A small contrastive audio-text model, trained from scratch: text encoder activation gelu.
Rows from block 3 of the audio encoder of a small contrastive audio-text model, named by matrix and row number. Rows with one number belong to one channel. Each number is 500 + 50 x the weight over its row's rms, rounded and kept within 0 to 999. All counts start at 0. Numbers have three digits each.
Before each channel's rows are labels from the 100 clips, of 14848, where the channel reaches its highest value: "responds to" is what is common among them. Only what is clearly more common there than usual is listed. The data: drum patterns on synthesised drum kits.
# convs1: first pointwise conv (encoder.blocks.3.convs.1.weight, 96x96x1), inputs 0-95
# convs3: second pointwise conv (encoder.blocks.3.convs.3.weight, 96x96x1, transposed), outputs 0-95

responds to: rimshot; march
convs1.68:509533560495477582567509594501548473508472444482540406528550511484342481478534468567474537496488531591547497526506537529686586442473470509537421552536518508534480501507526414579585452517420469512473508460482499569464492496539519491517487492512435554506403496544506535577429588489485507540
convs3.68:518466497421495432367430651520485421472525545508443469535584459474457548467540471476501446484424601518495515475499520522560444542515517474509500489495467441561504455394496483493482518504577541531497596531471578449518519463503525587425515572479533438496485441420503488512595471441379489539

responds to: cowbell
convs1.79:482452495526578512424520468510540461442490545429490550489529553409472482536476474469575481494505500550527438513448525478541485500447493556567412468509508488594505424489347465551472475489614468544580506485494513500470507493488500436539571559534422442525684447487488481523469505425418421542
convs3.79:496437533510499501436505451317478538516546509521473434490514501358497447533484395531408510579518512401557481477505507490470499471481531480496462512446515520452564487524527536498482477490521509511386473500496481516601348506506491505433514502395539518515502492484510388520480533368519464480

responds to: rimshot; mains hum; march
convs1.83:491505427407500536357516530578524522446503464480547507473549408468493484503493559496575472401505493471409441530576529444470543466509530496536538562460463467611500508513486532563455495487529462500580511459515543439536496372359545456510550435392559574526497508502567497538492455538482542495
convs3.83:474449552554518437500597540535436550365487527543458510517541457541533541483575534519437506414545473564530512521475415478591534536527499567484480517528531467508550482604438617509539519563496535538460533487550455444546532500578618471371424521501550522474472519542520569481545431509520559464

responds to: snare; high tom; muffled (low-pass)
convs1.63:485454518537495442499495435498534501478491439510594522532507514457546466485557572316468495436543504518672516509496474572515457446522283541493513396484504561513481506576473468520525494484492512490490505432479515468486484541525478577484493527515462519492487481495449517560483512502427504396
convs3.63:525509524508517499500507457518493532498474446493495483482437489503523469511445501533504514513429489503542496537349500514511513405534503346538498485462348486474475490497500497526464474351489519464509522492507496467505482398465431491546522488517500442529499340503286513541474523503495515492

responds to: cowbell; tempo: 80 to 90 bpm
convs1.34:518480491507645482396518551513525466499572522470536518481517504470534495516489489462622524495439410500511545470519511579526445564512538539518488479480511464548503472506396455538504501478643540420568442519475535548525497488512529474510595457529463515522692483491479413480503558567461469588
convs3.34:493592474542508524574514609615491468496430513476484594552503527678463543481530569461530484442490439568454485541497477539529495508475487504521505507546535480550490516496433481504533526494487499495604523487483504523415634478487538457540505486602436468546502489568472653499485483594534524492

responds to: cowbell; closed hi-hat
convs1.20:528508515491496525480521512544443446480540579452508514533602575520508458617557503503443388466502440585476428411464494477591376496503543533473534533481487526480540474341508464502467472471515444488446546520459575393470547500462550479530503549626496455518552522526485523571480438506447483544
convs3.20:515485468526411482437613565569562466492453510463479462595476510523551576507490553529483517472507528545503441594474585463447397557542491462489512586527475456474442447525516467399394525524476466413521444581559622483482476528500425579529486574514527454524494524488489559471477509471411431467

responds to: rimshot
convs1.6:510581509572518528425471560588446456501483453524500447472439484491490585568460475434496510467393521455469528486419523534456565465534570552604496592375617485487473394469504513540541581568487504492506444523535436499565451423511467475514555431433578546523503543518485461517443465477469507456
convs3.6:465496420589420576492602465465534510521547430397501529493504478518543472440493497641446508511532472526505395529497522476549520448516575531485473569555490544468536453652480560472496485500499407478463367506506566441508461518546484534506448496529505435548526530523482521414491481577549554434

responds to: rimshot; march; tempo: 140 to 150 bpm
convs1.72:436534552473448498381542556486390515514518469447464443466603525507518469479495446536445504491436446606489482566515457514479472378434539511449522526524444469553511385584462561446387559591440525528519472441518425493523523502483477472419562410531559510468474462532502499552487469524472450538
convs3.72:519544580424515529659412421458484523484516478586540473420538529511472479457505603414508468511506547499460556506497453564368503486439507524496484387522555475511539541473495541569501538550508599560489607462461433514457477564502514427469504415504518578492469472508521430474493537486499504569

responds to: rimshot; march
convs1.18:592470564442505542529494496504434500504547515491486515413499463458527495517548531521523519415582485485481537509613482528548442489542472454464516462680407466491496505484587474505506575504568517453543574503532538457622463463317467509496481535532541507518433496476486423477550439510454471519
convs3.18:540537550458543516503497563528489434553600562539540533534604490461496463567581435423569532531479583514574473503522519481494465615529517487534506568458439454511544540470623490509434538465550510552551528458477536485666496528520470477483578478497618526522592496561502488481541555520507441475

responds to: cowbell; tempo: 150 to 160 bpm
convs1.56:553529550606544571524438487541454564463525527488621494406547487564598568602529513569529518445451487451453602472542501475473463467506509460569510480507572497511523554503494495595514554543541427526521487535443493527511497476387459517508420488472518545575551458520336476477562522507480518493
convs3.56:396537445512484457527454542420518463417472430466442433532565584505506558551545474489504523487483514563572462463437551556535409495540473448392524521519522453591501433473442487502477532476602454504530574585522540598471510586469508499524589642544468525534501516537458545484508517537450472443

responds to: rimshot; cowbell
convs1.88:524537508479480462472529376506516527452537557477483507361480539549459541593566499480450529405547476597425490466551480449403460573477565468541464492486529544434488506465541595501356401435404519508516474475476539551513491439481535484485457490522437405498535508523405463497504474491506450520
convs3.88:509471387534451491483506463519586458528546473449482419552494512550558572412538490553447489429464459556477468555504550505527477486480393523511438553513507611566560384435499545465467504519493430447474536521560605475432530541415504550520512600516530431519496510515528479416550481440398515448

responds to: rimshot; march; tempo: 150 to 160 bpm
convs1.3:503579420507479547445511552474540521507499469510344561426480509526489506540531459442532482481496496554513444561395495556421587566485528436506485490492575531397453405548409530490436518501466529490410404433480502499444396486499493490518491443427565543543481540582483475504454532579561499513
convs3.3:433478566551526475485538465398453464395521471465471489405495552503447532513492433551474426497616456512437574460512473484466557439483435532480504423474541543565453520462462550541505466474409525483383448492546506547473476515466528529481478498503505436529447522351508523555469410443386527561

responds to: cowbell; closed hi-hat
convs1.74:517531604503505445474502461486467456484486569527475544548554484542459556506494517452589468456511451568551458540512385476563404501477502507528565518528441406452527534411502532437508610513498472491528583572409529411498589499496518469453515523653448479535552559552517531532486462535493402543
convs3.74:451485438472422546506565594477525469448452459459586545552484512470591491520425518502454517451648470516456418483468525536424361528553492493509495558547547466451453509481495487538451455485514509475423496524465573366431436491563493577546493514414513488499494496543518471488506566454504384499

responds to: closed hi-hat; half-time
convs1.14:464546417484473500546507464474567466531487455523426502524594587440406460502443445445544479529454438560495475512492549451530473541478515522482518431491540434545548460540486577453523476472518483460489413475541442413493412476605538476506486465411469521421474559479520539620467568621551596447
convs3.14:559549464413518562476498551551554440526490491457412508591525510554524531463469494566442507511513475616522384543524605417568438506566559502436451531516545596453483423541530517419476436498494421472543534463497597487521571524532455520513491494495450502518451489453541512433566488507551469378

responds to: snare; thin (high-pass)
convs1.78:498490469525435489468485479523495500489494478455569488544490521486549480529489537544425594517496502469527500486566475565478539413435498474503510429587495506517531489508519529446540479463504633518430495478634525585445486470513393515500547493561521462531451490499557490465606424479497479269
convs3.78:548431512487490455505490431509575535547518455485513512518428463416494385473367456524553463456484462491511564482425487487450496397462461482545528504483461498431575484527458524635487495454530438544471394491511481432541495496417484443511558495562532548543475492528466472482327517528556477434

responds to: cowbell; closed hi-hat; mains hum
convs1.28:537448526556485508450526521557484512466518487514549537397527464459549580541494569498501494443541563514469480531518552455530465458382486547487403597478477494598483489458414508562531445491535525544568514434496588431475479501419546316520425528484490421535534512542577433553556496503508548491
convs3.28:549515476468390485526571456605504465532469460454516531603554470555490507535479537481550457609450499505498510540523572444535445511546506470549500557553433460478465478549520436481492461489491506537548424562448530486438511483498419553635460551646546449518540436510456581509561546583455461553

responds to: closed hi-hat; tempo: 130 to 140 bpm
convs1.15:385491469512504501572531429416576424551462523439514516481476482377465531512435515463469511499524551503563334448486580433546487497461460518436436513512460557559473509571457485578496380443471533518489580479421577493401496506449496472536450496500442499509497561525512495461523543498491573552
convs3.15:521414506469513596473579517513504454474436521406436555508487494557634507438461489542492568488453501449568422559548553463503496538520576567458447540494552495436425401474502437398532479549493475492518526489557586520564588494550558539463481465374425428483500499499518472489545526559544518482

responds to: mains hum; clipping; text has "clipped"
convs1.23:487560485489422459445506521492500451524488515534333584576568540523522511490473524480518444412540504563455510433428513419472461546409535555546499530514562553432521539439558533589568516532466515470481490540469565442542560480487563399579450509481467474460457594435523471581547483562529450536
convs3.23:554534506555485455483481506463465544570533533497569575600402564576586542514501528472577528482559548554531454569473529518438547553625557499534506550537461451575445513511531497569487599516502516507568469555522572488490471452471442559602573528515563439537569539510502477510522606513486592465

responds to: thin (high-pass); clap
convs1.9:499526538507524539432508532440462533536467405495532425404481480376476441551529451464432524523460489505549495503490522481538569514454532506418500515533484577599442503453481538486527392494500494419520538499477458478502518436504482600401672438485524455554397428488494563491553492537469537559
convs3.9:486476511666575553499517527484455441515602469576449420441429462545514449432344409537517507477515428523492519517490605465498490490485443487496375497429501532549492437520561474475497522560483388478445473502507462533522435422469494457463486496509545512485560571499472484452458499529520540469

responds to: cowbell; muffled (low-pass)
convs1.91:544554498589545464503580480518459396394481477564508533473539487505456508495512432453463432476469468527393514561414398486551557464514624505529556623444534447534436455510514489486448576576451440488578492457471472502542527525546579476522523509470538524472521494531448415497533601506427502535
convs3.91:545467554511422536460544549540545436505504522474520558473450493465526493511496490572504517422557513528557489473427674430498437481483557532497613588533463480456510528535564563501445550576513417472449481487569503542523514602509494545515408414531456532468494562496560488482471509544524396391

responds to: high tom; cowbell
convs1.38:486502559498539514475500493544477467480529552517491578529437546526435475505477585381639456487516400536527447500417488561519502627627377480591507462500569566440510495429519498532511507511517467477485446482544484515490483524505587580523389481530458517428521518514507514447447537532438468549
convs3.38:497502464499569485630501517481535486600496491460502524556612485512539555482562517447545525442543489441491510462518504549493537572436450579504495570575600508400504583532481498432554471585595528568529471525513523528495518613578544481493434497495414581483533486534528515396549578517545545506

responds to: cowbell
convs1.35:455530518568488564526463422371625484489450452377535445517488543529464493443443449560460514563536487510524441350534541541543551511487460453529564543522566574490487508466510535541547476464477477463481496563441502574426462498492464502375518462464504495462569594489551453546473528498554558517
convs3.35:573510446485492441518399470508498432500526489550460462535518554607450441546476481527505442520436553577464609500572554524544563506521420440508526436514488470564476493473440526588421505430488523587450481539570636546469527498417386520475473512576518414521545488469562426523501480486496463502